config.toml
mask_ratio = 0.75
precondition_frequency = 32
final_lr_fraction = 0.05
Rows from block 0 of the decoder of a small masked image model, named by matrix and row number. Rows with one number belong to one neuron. Each number is 500 + 50 x the weight over its row's rms, rounded and kept within 0 to 999. All counts start at 0. Numbers have three digits each. After the name is the row's rms in percent of the matrix's.
After each neuron's rows are labels from the 100 images, of 14848, where the neuron reaches its highest value: "patch colour" is the nearest of a few named colours to the mean colour under the peak. Only what is clearly more common there than usual is listed. The data: rendered roads seen from a driver's seat, with toy cars, trees and houses. In brackets: how many of the 100.
# fc1: MLP up (decoder.0.mlp.fc1.weight, 512x128), inputs 0-127
# fc2: MLP down (decoder.0.mlp.fc2.weight, 128x512, transposed), outputs 0-127

fc1.218 105:485495554630578421554511468500420533515478532462491488491521556567501457454502582528461569504501509482504512479519452426550544474474559556462388553537413490510459569488515480469457509517559495493505634498473582501430411458638586423522422566582468451483440446504578535492518608491476486432529458476476523460418529485454511505446420484551525443531463624523526445530510458520476487455505
fc2.218 099:432545561550473464440521431520502525456526502487469534541546549523526400423459485617476581476476526499552445532506430528562555617508400522408533508475517503484525431516434529401444465511411490462567549511574444513475582562511519396434530439466433476453433551465586549493482554573524565491487506514547508533583516429471574484483493513476459484460504575452491525487370564568468489451536
patch colour: black (32)

fc1.386 114:568526510460444522594417585524590431569503400497478487552448476543478570464440499611449503505551521495441471588500501528545486440543533500468344445515497529451456527529565453530452452533494467502441510535580485518515401491470482487486450423496496522492502562390494556517544535494409534534468527509601454473370491505435589460534508556525553475390478505542482544508565492516437544494439
fc2.386 096:528475466451487476511467445581612440499472448487530417519531411593478557493428470503570518456567553561420567536551513585563493546515600499456405500516554404471433447475502541530483549485465439511462548444540540557405450534478535442492523416587499545411564548433518550524487480458541536472476542501585433562466519485493563476506502577555508477509482512539451436566467595491492471429596
patch colour: white (61)

fc1.16 090:610498480470501508547539452599465522530499468500519418489515531580445460504466482503545518520532573622515522533469627520555538586582524558593562443569528505478550522574478513526492472535507499532524466489487479552589456462469525506555411558503572562596487522575417566537547521552445506456512485490536452529571516546597480552428461425565430460583499590449458409453500479503547551489545
fc2.16 153:414493573392459529564551495496523538540650514505453526507530488466515471564573560584561485483518412562467509454476549510579516466366451502507548427514550548456471415463495544591550459515574521586467388532552577508466505468513450520545452514479448459504486429518442546502427470426485565466581432597421524538487482521432459524496457468480435471483483470514474537583507481522551527521566
patch colour: cyan (37)

fc1.373 081:531467471526424515471499443509506520551488460497501498518443551410552470514552502600420525504570500499508539494546437528390552489471473489420505424452493504546516501527485483462538561533511491496446567649571546511588531464464491537545494433583434575575493449510525524506463556500432570589565353352520468555500534532493491526387508496570433535550548488544555523538449543552544463467471
fc2.373 105:424526409505539568586537393514498591581511543485533447496497506467475527487484559525520461503511535484638522507381463466520493426505449533531606501527473531560304447508545475500517454510468442520483503560511448462405531581512536504461500498422475504476449564516508395484537505526517544426553453406490421449476496535544587523465528464530514410511509535558453522522517483502479609519529
patch colour: grey (50)

fc1.126 089:596371478582455565501474553432460434528480453507562569556426518500529442449474446575486483455477535455409448506524558510568496563571503437464467478485485464609513439484519527546523540527525632502465568556455513444515558558533407477515405480424483515498460445593435491456471456481467536453547506564502484466460491462483597509539459515510476452601493453549547527477561464518551369507522
fc2.126 074:527512496486462575474396477528467397484546479550572525495405487505537423544489465508563522415570487537477405491505536529507500476511577495417455458529461540554418482548392564491532530538567464485527576500428485536428539575446429463505451497484528435483517406544413461461537495519487573547359482463510557445465497540432506576487525398407455472518503544559400426492491520434470462479526
patch colour: white (26)

fc1.405 092:553526577482520554561481421545525493508396492429508431437508425497509542578481602433481408371499481463503395545478461443541495390490610454456511427429460435516497539443493495500542410572516544490466504433485479381514403510501592558473410514499554456494500459563448544480478409434508505507514511492512465491432507468458502465485469485583484545390489443508516567540525473524477501469504
fc2.405 080:517453459444486523508514534508547464529532556508410482464478555437487542476457505460526510523424473561395520585521569506533453559526429548367481620435391457505424525420598540496550534562406442555548448500461482495543483478439465482561528507491575493493518552437426467484534550442518578479465450410509450476507506524494458558461485527449472449501532455507604453490469484609605505557571
patch colour: white (29)

fc1.337 098:649592496490473479551450483525497480447489383500476508508503530467499474515395457477493490430519535441499574488513532499473495466568502528566483513498527462515503607445553553472469537477451608478500464535416544520564447537418447443564477527569515517575413422462492493402423443515459456432500484504539427560427545553484591440517501661529446447512503433544565473452462455497551520513470
fc2.337 095:487355539551399475498561532569517550527406560431487521516487537489485552492454499479535530503514577407547482430450520484456478535513449523507527478379550472474562432558529550510448535461525483479451466470492524439550397481493526590434513438474486471456600509602491505523568524445614442469519478492524482444477494476547536466491399481480361403498586560547435456546546478466457540512495
patch colour: white (64); pink (30)

fc1.166 147:541523464506465437443410444536494465624446559428528483435445533489468541574547571500514495490543606519462506577453602498476450442488545493584401538479404505526522518455569496468508502591400426478509488484477528473509495450554452458490475590530518516532510569500522530545526446562490512521503522551478411532530541458503474469392488389557544464498489484427617553580465556446522555505596
fc2.166 127:512525559461404530498562493376637609491519416447574511496502498480562567540526407469448444511501381510496441460531496555506498499488482407517530466474505558504490453550455488630515506480526529562545582562483545510572455492463510551428459508428505498460494458515622445542594547571482555585504535475538536475497503454543521407440533530435488479435503495519534518473455447526488523510388
patch colour: green (43); black (34)

fc1.141 081:449422474530579494592586462443520564461465400530463636494489567562492498487565380555502419436455383558561432440488511524526391493534585505472565513469450489529481511442516466477580572472482454504440565471544489469447553565601467544497533499547482474525462526434470492540511579468428506572473527501503543553478486405476456507491487498530567499502525558516490555602530471440498498419509
fc2.141 101:523426436535540467561586466615430527501479501534454401477505495414490516455552539546539574475478527564501581548531507570483459440457515449495413523539435512451612317500502392608516517542502615494413514527524454496526505551487454544439552488457482435486519455529511500428486465494467513469527541540494458556410539480575465516518524590419504458472501549497503490523593504487539510451535
patch colour: black (47)

fc1.143 089:481523510526534516551538483515516509481525460593520487406458450451558461458513444526515435517551521495500518555530478498573482474584464489598492425541430505552583505479606504484489511424476455546628586500462550505509496501492478484524439592475501479520542519482410515401575498424481489496357614543423461448435473462576548439502541447444525439383553434561401489530533501456488449490517
fc2.143 075:490520432514425598450503560538445649475380481467412402433536514503426435563448458524488483362468505550547554478500541450568554429451550453449528516533469481510454466528553475468515442521434505510510554567490525488498491528620551602525502505490446460551592464557548516468531462439522475495513479541521512464521540487501425485523458471521484580614541547535541427442497532484456519546588
patch colour: white (35); pink (32)

fc1.136 082:593540474485467577338469458495481459522561641467505526506467530581483478552447459479494538480512467565576532503511511518418494527527595593519467542498400408580617511487538535541493595506420473488558481482596493489409501480497453482419478570511482438499515412539510459568483408547520509479485484473555426485497434556438507542517514476438551442530527535531507500560544591486500548475535
fc2.136 085:520482377538480480546425504491499488501464548659543562463570537513502380534426493562485442596473569568473505474435497476452396472476522523556440428526453514529453483522556380525525465550523444542554454614499545560513582424448487553483502447443504513514535464454420498518449583488466571510492467492504522513496496432540504542454545567462492438510549454485559597490577428535541485553477
patch colour: black (33); green (28)

fc1.204 101:488568421506568484593478435524511412483449493463589627503484425612434402546343512550519477521473513557452493512438488478580526527481413406490495447513489551459484565475574491560488514511504502509452531423501541457485547512536514545476553496504420507482465555485520546571452490435504530501532544500590498429365565542456477455536496531458485477491438488472519523562452398546425448461514
fc2.204 087:445510536432478498462501584454514545559522527583514441510584540521575553497551501500541529494490506497481527479462473431473453473549491476522506600468493600574416564510480484574599548484490419439487585472435441541356445560588490543510468450432460477455494550508520551636405470486553477571584569460511457495502512454462472467532532540527466465462537463406398507437509501520457574460446
patch colour: brown (66)

fc1.278 103:497513479509559525543488520471507447578457475583501535466542456485409463466497519531465452421542514449546459490605431502504505511497527455486544395494515480553550557431500498440410479601562488441473432530599444468482529441435541577571433550461393487571532502544446535439557519434505550499494547527542530489399480458521504437548432451374467454524563490537601425551538385468455498505517
fc2.278 107:376485458460512455522507515417519515511500493557543456566524505443489493485498480606412486462463541518603535499503501478495553431500539455482541465483517506471509482448384580497550506527640471467469510430624444527476473440447576440512444493447510568531456572556516463432564543416565587559499512509596552594465511541502480494562484439473433448528474492477551451430487498461490410541606
patch colour: white (26)

fc1.222 089:494519521486469487445431473503508488488482585534438483465489454524430601495440441378496471499484555518545635582539422492481435544510441420544508485475516484502555517412455568457473388557616444499538492552454574484589505441534529501421451413507438503436485478472409422548531513460483520532520479497487568515424457461437443499557556490534459534493460428429531543529442596452498523563444
fc2.222 097:506417500565463503474543503414496500413389496505539396545490457569431472502516546477532607475455535511559536564608435440506558471505515445558493465483499484561551487479559436629461433510563569483464521488570527516567459547506435582488468440522515435452546440546487477470458417457476560503509533581533577526495566496559483550519557512531492458404487447415507543516554443457527456451383
patch colour: black (49)

fc1.423 091:657515519566450554550473539509589542469447441425446498499515472539455450458461490568595453463423580582542522564523530504520547517525526461478541521502515482588483529480481505531414464492555555486562527490501557425446449479556574545506437488521384535388590509511531411472524560492503541429527502536388476572453521464442405525530540591548533514526485457442503496473415509465548565505468
fc2.423 110:490492489527547591526531458536448499570431456424498455513434489462449513496466516466440429416441583489491425504494520547492431533588530563537424525501565473489493454411587520550499498552570551462512435514481490451474526487523546607572521548465421519536540475391426632504484510445444464477498498463488508560472476528582528509461453504455542507502437458464513658455528485531440614608514
patch colour: pink (28)

fc1.101 088:614521544493452441500566437461518521475424396496413483439484482531523374442501484555409466476437483500408551486478500560490470582497509492528518492506442559509579465541514461441521632534522494484520486557563436547524483551452514459423457458559472476600465519592422508435515459446453544448525477443391460575519547499399566482409493540491551465528543513498489475493596478438442500512536
fc2.101 074:454561580434510604538519495453361480425535539527527516491442410544507421533506566443517435511449566456525527496435478480434582501478447491471470528512429484530529484499458494533411415464568432487447472544438464403401495543515471540455545522543429453435506441578433471472515518466511535469509419532603440452600415513435487490546455472517473491535486525502403462614461512458454475475523
patch colour: pink (28)

fc1.114 091:510511449507542492465435429469512479515471496523473518408419508529449488546507482450502487487602486527528473394470474467427547472516573500411452514451589468469531466403487578541510608524467514513489564537565406533454534404448386491570624517459496508525587551462473481483468575506420495531472494524559569522548466459537513467440430601582546454589602484477472512517501586467514440496456
fc2.114 105:469423479557553455494602469522515599458442536433483498469553475441486508389487472486406415476559485525564527535537509539529570559450493457487425551443499392506514493461518569508550503470506521578490539653560530572571488522551427480491388494434490514511531459495518416434522519521459563573544516478485539457518571500422454577513496469443494435548505413457459467453516622454508537555518
patch colour: green (81)

fc1.435 119:475596562488436491540456519544478597484461492442500468504527575480679518530441402509572528469521580550490558526581551452442546489576458416427540543492469527566461483571482481494493515554486538503497547501561498494453568512453491543556486518512482514455539540467491481464461433462446426445497502541474518547499510425433448350504413595587537490500576495487503468554598514530463409529456
fc2.435 110:526515553415441476564486517493458459445529425388460586508475581546574512559430466428526524539560506421514549486554505499385579491537433501559514489518466481559504573520554491443508529581513513468393453538580477496479540485434552531507425535544444536447523532557477449472530448508522545442565461564460624425429503492514417441512523501565550531569507504446519369521525579537496501435467
patch colour: white (47); pink (30)

fc1.82 102:440510507509498434532522541450498465511438555583419549519588484494444461540481376504469558490439481521431499510543532407493432524433487429456509483507516437537485482466472562503543448482398491535434497408520545494523532472497504477523484526550596544513448468533495531508476442537562481490621635453531469557513562388359561463462445548457475363453519531454456481526551553543533563483465
fc2.82 098:498447501498479476433475523458470523476456521531455600505495562478458485574597561519564447528479467502580543477493542517467460441457533571484542559499448571564540492521490489392459468556526457643478516464463493441530454514466522504505377461490472525504500457507449500481603516537521467510456616528453550443497378543405446540544434575508536465545436502572559481545429590461429581450409
patch colour: grey (53)

fc1.380 097:597491344457583471555490513540472550627432563541453535502485427449462508502539482505478504510507568468470432428437443554511584377462513487503467482550491493558525429488446451511500522487550544501561406529499531563426547452498536517546554459500485517557519498500467581481485533496382453552509469478484458580523498510524529494464525423506380625503407544463454509479529524562389495522518
fc2.380 143:534570494516439477499481479444527561515478500534462459469464523536577494504439446476458495545517503587507541488524476582534584582465466570554579505494404446517445413448447546522458410435467542472504553475566614420464425540533529480445458498530545407574370573460598424558487549467580476483519529515538545521446539571454413514462565467496466448480517470557570407563505567493512506495468
patch colour: brown (66); black (30)

fc1.115 088:555448520590499572504432514499548551561540460541433455337526532517488560449475487524574511497573576540439425381559411480559451523535447522452528493541485566506530577484509395534512488505530504504568584554564525607418527504448477528468458519522454522462575545437418457478479573469483449464509438464552543451493510497510481519490425494537371528492520456503440577590491493465492458547518
fc2.115 119:456496435550482486516470495474535551503545645539424492441422471561548488582506492476563581542448549517540565428449426440584526473464518483460558481443461538475504510436512436563579450552532500509545395561468505478557487526479439548511505461417571464511520468515467466576611503593552383558395474452507505494483526531419482524507565427458481403521535485469413451541482528509512515492413
patch colour: black (72)

fc1.152 087:509487474416494573406524522450526571461561484371394450449414508532544561478460545459525498421571501533516613388499482525476443522409429515509483501555625441561460543519558516522544551477503460510502543525475478585455560516547545527482489445564432434437564491582475526537480490442415555565515453443500432467477530443527515521523540480422514506455455582547574497527475476493517486541593
fc2.152 075:521454537566504515457495423523500527540612506479513509524549486526488562497504465518491413444534495549470516543440566488473554574499394549509526533456587554464530465428442613564352537559559569508513494440576554353484464497483425449520451537479451472482461494433492494489536530425620396508511505517542502438541509501474475549518449474498488515603441477532474420464518547433565446571534
patch colour: cyan (80)

fc1.98 117:493507512461572515534497488489445404465575547525470522483396537466494458503503563584535514511569443536528639422571477453426586484413593471473472425421471453535521563484433495524486514493549486659515547542462552522559449422503480522474523505501491400495464526426511528528514533524509544491570475483479548510462445406482588470563506602472496386451485560543549520499528459473396477493501
fc2.98 109:511498478497564578453456452389580466457512555436564489434435537463522495533515538538510533504571498399564506528516495522458559523523663579535482438522461444531405417434453416552519461517474455637589420520439544499488506437486532511514527638471464487516522450465490460507479489495477490470475463451482579504519570523502646457513470437536557477488549513510573542475521442517508506438509
patch colour: black (35)

fc1.230 090:541479532493466471552440452474513460447457478527447439540572459529439407445429430482478507490497523498526517587351500492513573449538487490442399538531486530478458481593545473450559495521513541477550487455546455546472439480545487473536542473458460424486527482540538613588486473525402381492534456509520462510508379455458453545485551479507576566536487403560400554430418503574543514563528
fc2.230 075:452393510413545492465502489523542439557504460489543549575473474439442436480443502578417423474467453419573480507505463538478412491512602612442529514586409416452575552535542449441487494476465528511519479513522472563544526488423463541519507538573445452545494579567431454598476475506437567561489471429456478528503449519514447550500519535449470491503509561584533460620543544537571448539492
patch colour: cyan (65); blue (25)

fc1.437 088:520506493505461533529451582526474547523565420471473503484410539506572528426472455438516446458520544466455530533495607459514564572500525489503532495532551509622464558586496493493477534531451542493446582426508509500507528587374494591479505502413412485494445545461420497400521433452574580469530471491507443614517526540447467516536552535541486475432515514523644538409543566532490492527565
fc2.437 061:468531465469469527498478453535522573457535466493499543588583440481505526485416535537423515441532481526559623502474535564446555615567524484523556508499493468515442560511545483457483410482460511677519425532509398635529464523465564448523520452534551435519545496468492451515538517461498450496560487534488535409442505535454455488499405467461551427487430413460481486536478392567435496509517
patch colour: cyan (45); white (37)

fc1.302 088:498517508479480544517471438475459508561509471387437469582447579562428415550475473483418560493496568469368471448507580450557583493619490392525564582461570561523422495560584488452492472546457492518549474502557455529499482489513443452464433501455450488387486519523542559469475595525454547526532464509499529537533467468529480497443533565508434484487506575468447518562510506473577489382434
fc2.302 073:536495453428422513536542474588518467431505518434477505482465491518488472529441451530484494455526544437531547564479549410482593471518531441502536461537415528535483468466487473549463475575516427446469524504411481480481483554435591533491576537379553579478522555485471577509496485369456576554412462464490517461486427457430550397412570519513460451428494489554403511438508544438462574442565
patch colour: black (29)

fc1.280 092:469517569558495541520458543437534465490549590614522460438437515490497540519610423535516539578421513463554538488522486500476561474488510361514569530523489507511543520510422518441548462490504513440540549489468407464470512499521338514506461554480507573563563552457447398570460455428432487429477552565509487513524553587557538494572465500459525431462467600550441524485510535419444502465513
fc2.280 126:508545503571508480452529465451477446549517507396527418451552372522506549431579427500490375436550502564538479488445516517456430512435530436620453483515531529503492415538530518518477467482406452576611515499607478512547578476477551457442562503516475613512502467477519478438453577460496577490577485617450528485494511407468492548551490432486480546559496521548528537468480429526480483510526
patch colour: brown (70)

fc1.457 086:451510495545477486547468538537495456490441527506511495447418549470502559501432491484430491516451567479429464527574543456545441516547520463429531517511531581560528566412477535461575498514490537491471616561544443505476445478482479520651516515533458532507574530504534506435435493538524401524527488468595505484539605548473515469522376454372545403529466460565422507473489500491556343473498
fc2.457 100:579486556517533459476498526488484449439547532520484566483539532516547623476494571436587454535490555431468486392538479555497510515439483484480512486515543549507482506493509521486513556460542486509507598557493513460495408456473479403578540419400577415421467538630587486499447542590474469570499497592437492523485432401463437457524427443400490491537464557525606515526448556509467473493486
patch colour: grey (55)

fc1.383 103:507598435531467504543464492493378486514580665435542536535543476482493527474427520552527497560542448433388466580540467566492521566576522550467512523493483456476564399411535398423590459455515444474512471512502514442519469460542429484569424498419496493430517493464501439437509444555524449463491538519485473573504430448525561452523485510441479508522519467431528448517549486425462442451421
fc2.383 095:544447517426423418536441500485460639614606512396474468399453480499498403488467531544472450602485495402487449546561540473427608529575512493498426516522515514488551470488631545516515502516591520472451550542517470515492484551492478517481484437587523504503475527505494523482520506429564505513534472433523522470468439466572593509525449499538426581492518531553405460415500465503457462546494
patch colour: pink (45)

fc1.76 119:498596490549457462499490584572472475480516557542494535419489440473590535429463497437494556434555567488498502556423501558527453520438503547546528507540496465491449446457523458510537546580444512518429483452543506428481469465548538471531449622349565525527563509512492630465558536547513551560479545511561478446491523522468551505468566382566383440501473422514589553547485465557471515454488
fc2.76 138:495426532554455450505475380460454418481541507465493545508519407518482484498403510415515520500460497565450528509604517536575516537520459496487572456578434549421465520546500456537446560502502485526456409471441441537435517510449620584410423490474564436521543510552579464431456521549559525634510521534480516507495546454549539555538432476459485559510489536506521521512543489451577472355486
patch colour: cyan (69)

fc1.13 109:537561456485431485488551525559579437495513504574521535503604475465521492513482414506417523397542376562515488395536514507515517453482509425507417439375502521512553527522462453523591453467505491510455520547424494454578524526427588525530420481464508471489523626440474479507423531508555540545486466549529485494465505524450516389497653548542590427500511508538487502506569530456544495489547
fc2.13 093:415534512497527490468451411444557457572507491436487549441567456469561464402436516456567466438519470619564507462513481593545563488458516466510493419351483536498476477427544483492542550468588409560519495577545455435506460526491432595422429522562596457495437515528553392507480547508606520537451540462463428500561505528565464498444531527509502497530497513463476434530466542518542461509486
patch colour: pink (34)

fc1.185 119:526509549450558582497550548549532522536507562589610557455527538471566503429469466449450499585535399550408560528536575476590529508578511510409494455574543529541466531506564426491495518556487488516483546517470366539552498422516508541526567484422520504565555557487581501460490505552429471463513470555455455498502495595475481537527472438511557372431452514518540472432445552409500494562466
fc2.185 106:423507557605388640485562598489531460516516447482540443495485499449508522541505449464456468557486462478476573542509507468494563560482453502441577480501501485565564527457506507423553564483514507555460582514434498478544501432448541393522602489467439525489441503478599440416513444518415509521459395557554416498408535472484470510535535446472585556454458527569468493502477549432468502508409
patch colour: white (42); cyan (37)

fc1.470 089:528531497505521543415481506351497483454471451515469464585543484449427413581572513548471387535564488428463542531569440562482554514532498431485504462521573470562418514503437506512559593545519433497537424495426509474494575398486505519406498429523494514566515531557531458542537553504489495517597492475602416462413487481527444496515509486408471520478494489566448409567496539573448508458470
fc2.470 106:479558579504529453467509549471432491524544603466498462497521540501552499509433539507434504488420539515496580439525425516533433441504509476540580469484465571512484599439406581578464512470556577501455524414460541499536363456411490470441634493559526504465475483473556430564509544496477537461551519493454525489546398511492536382453565461404576471506437527566516466430510450537525479535520
patch colour: pink (25)

fc1.491 117:488542472475397561554516533473495410470548540482542480388469448531551580539514546431523566480532498466494596526469528516524561578502542417453428479558457461524494558404485507531492490520462615568441457423508508427396475570511575527488523558508565530493548558550541533517444464402453526524571480582635486484522493510530506484473513481494515496450554549605496492474446416595468454566547
fc2.491 098:559472514550462458516504536580479444532364454570494441476503518507573452492534490491470457482520407452415568459507511500483548541448540516484493506693497508474483395541539493566511432519450438436412524541540463595546471498469587589506449477595500483493545487520435544552542435423502420471529529555561491420464582509552525547561533474470438505462543480582507479466498521558463486413505
patch colour: cyan (66)

fc1.399 101:536471493527531516445502484537480581520410415504534544524617544474504588469594500546494432513478490522463518499471457580473436480453450526463509473560568463504547554610533550452604588524562448470581584525552541599481451463524470485595471572556444457470521452480501548457516512454581481523423481513522539497527539619484537571485455543588445518557568550491568505513458557583440431454487
fc2.399 087:472506495481423509440581453505525565482536568460552572575367428519526439539499482470503543522485493522521564482534499524400507501511559423543521502428480453532476625516563521558420452504502498556541537488557385475512498477594431386495526462570471435446509494495462360550461510478442419528547518454463503450518424508555554509490538464485523431627498591449526469544561531527553502526505
patch colour: grey (58)

fc1.86 083:663529548486469534399489524478537450406460422498435559530494482507572532521531528534571446454547524479598595569526564487422567470595502558537485524480532465514578507477481551448501513507433527500516409502530457425477533446535411436483453455588574430487435513489564444462526594483507492463516521558493415541428409407529497474487476563479494442570451459562495506503535526534509518450442
fc2.86 160:488495385515455443489461468471625376490566567484519504530432516460464568573512501468479567550481617482478446436494463446462525681514486502499462560510468407473560435535563523501564520519443446514477466416461478501513558440551447483532548469488512505565586532525550444525475502457526412550471538539522483572495625530499540546511434504460566491495561436465447483518461480469497422567511
patch colour: white (34)

fc1.23 087:411563475483556525468561601540484420514503532480475515472521556563494483515366492428610480509493528427524428554470538544454448393533505533449439494502514524465476551450510506518457536537445459523460484456498474477528529428521555403493537495547431537506497414447412602449441500513565400578549480459557368456499477516470492604449570467489438531504490447523546479503462442621500555494512
fc2.23 076:537439504521411438480439392464498533429419430381540525558501500474550475461594563512530427430523447498458469522497457492506500589489460482536437539481462409448457457503519531525549563464530509505609439490491533533519619494378524500515480534464494537424503551520475368436509477471435522445465426480555560576586519529517534528541478542462487460465475566540564590579538511475479440532555
patch colour: cyan (42)

fc1.187 100:392438429405445522502505488512533643570459541480446433535491419634478429496427487416520590479576550399446420510512520440529463529495443477562519494491519552457429502437468479547526468529561475514516509483497518526480493465507453470492507465448445529438439485486517453387483527452484529489483481434487501490517442544533538434527493538519434451440562542538607528525585389576426494511433
fc2.187 078:548530522471575516566523511600458564473498523516495540562525492582494466446481533564519494463497529553439625441547565502481548481467558457444484522514462572541565517517485499467481582532473542426427506491546449492530487556512472607524473501480530477488442453551408463542577407577425576535554457579504563548498464509557550434424565465605560504440591550505390516399450484476545550532551
patch colour: black (40)

fc1.499 100:288477485448485527341471455415446441517496448479550483531498531547582478503544453558515541620452397483474558537529483468354396543513479536560477523436459505535485527407533407523496520409525512486466523522453513498510566513547484548510490545489453473490405504452471478479516469501484541581486516486505505531466478454455491464526506494537447522530544455553504396472555509416496534494548
fc2.499 114:529556453418486534413421565490547487585498531438445414401463571491499551436513459474516492521462376600527525565553506450490453535585504525460522555496434561484490587537560555415389492483465486484467540528478529567461502537465557480537478600517525424522471506481514435431586482543512425461423502467526575428545432416528480501478532523499548532531503546521477532475485498494650519469572
patch colour: brown (63)

fc1.109 085:567497470509502561533564545504464457553487526527533501551441573560553472540520486538467515544551467487541494484447465477507618560548515482498555573539581535450478603515463428502525493563495499487533537614522527554530447543464536482537480556528439568550544530453507542491510530459538589411405344544494496440532512407558466508495442532555507524542560427604602459415618549515492562473473
fc2.109 085:481497428546457413457580409487477480544524532500565483526506433537511500504480526477474515574516596526505491505477471517460519478485533480463397477466486580486479529559511564443432511417473459554466467501663493563465570465567590471473442408484491456491436499533448484478419507419407475516480439542496548418473611465615428479469580562484481501553533476501591485552498490401593464487462
patch colour: pink (26)

fc1.70 095:498526534518501533433495451430381413444557576512524490457483438589553542563479468602414506508528465462476518542467513531493575596486546535490512504510503498527420497472444485556505532465513518595596415451431548498501601532491560546460501412435537540504522504431473540515488520479526514480356558566495390413460483402496522408495438491431550532490487476501540438500431578566458519502538
fc2.70 088:493458618524504461432594462527389449503454516460539577564526484508531574457468638450492591480465475456482407462492575458539452470481500530460567472475459584540477471523475455508412533485613498632488522512569465514432431528513564445425491439520572505537528480531530562469411502514451505512433576530507510483456538536493453514449484509559508537460490534472402532466453433583532446415475
patch colour: green (25)

fc1.448 099:570514628563457507500469490402498481454515463510485475574617420582464424506416478508416482530562501439493411559482495450530583517579491529436430505516454619415534516602505487449516514546490598475528501495450438560541486534392495526577480496541450396529471512542516492506475515467479483601502506517431462530487564526515430472461553474486511470446528572436503428476541467502600504460553
fc2.448 081:546510505481491516493552496445501461479490457387506547543462421467452550517474508459382520545543525483539424506391529388565538453448427537432538518505515537516615426489486562433561528582498459485571445581516569524486565453473412577466580535506491542534471572507505509548556557494540580572562504424520490524650504483470450480540547515510484526496419608477492461558489534489546470435470
patch colour: pink (46); white (26)

fc1.494 093:473541432422541445512510505526521553515523533515556489502448511537650541489566484456569554475465598530519515489560427471388480346483456520576481477455489499426470469475513540510512500460491505548476505522588563550589525549532495545565568425534486393464502440540527500602489522500496450524491403371436470529586485435528538512463480435400462435479406456509481536493440495520488535513511
fc2.494 180:444411501532561426515521515538541410517413543482505557453460551479539472506533528446466456526466542500469608419567499488490474527521538466492424560478533447505538528574575528510520540535383507388479455453546590617453485413459488483497571525565550472538426447470488546526498466543493541460404566421426571560435537492552549501513484431541451439443536561522513547515513495529603433412479
patch colour: brown (73)

fc1.19 093:450532569486463519554521456420495410462506549509507563533399441492412494580446580528539440519523541585571554491540550528482527516492547602443452541590390613415517541519508472592529521521416532575426517563465557552553487457499556491482571564521489444511501410495472579477553534562515542516473517494526564471446489536497497439548560544571472553558514503486405414510484487532493541583532
fc2.19 085:448415577486567421525536497481508509544511487571512502497577507466520482532493624514455525540481462532500549540438522462520526532420479539437493570541466536427544542596393538492634558533502576499476517455477492530520507471516504501486406482590454411528457435490514514587453660550463544423491478441467414515441492509428468489527415526457464446527516481513526576381579480498434520483514
patch colour: cyan (56)

fc1.193 097:602413430395487547390442511479425529607476474440542483479519419445538543520473497559499460560431481571526561525540480487546361533465615478535530496528521480469461459430482453483538557492582400476531506503555495461440483472564458508445505538461459425531465554461528565597470482471584518450517520504471426544531428522435502448485486467592567426463592502541525543471492498479477534571496
fc2.193 124:499535409462482557540524485492523505455463497522504449641533451533524484498541457572561573548511512522472531432545546539582520459421538523439431566473413509464495391624477506486503541473475539560497533594571531530557484522431465467553483522559545406504467451417547396506495397491488572554524528508518498565496499483449452476423513436398582412464497409476544528456448489434509465462452
patch colour: green (26)

fc1.235 080:462445512487468427555454501455552465485463538553524513437458507500433518470509453477581513527477475585537521453471542537446494513449543586546491497530518587493452540575533566450534438514569423429581467582611527610400561554464490528464544501482535560353431563475535419531566558516508487572452487432430518498461495605452510523482476517491483436564465567464474433486509569524395468477524
fc2.235 098:533494518553520487502424502440601599449432483483528490498469536500446522548458522447612482547477516491458428541491644530574556508490526476434468429545426500548556471468460505446574557551483523542384473518562483414590478492456510497497484511431557485495476511481506560464488551622519461529503462503583549472488526572507334483553406481520556455448494496434490536460436496572583448509528
patch colour: brown (75)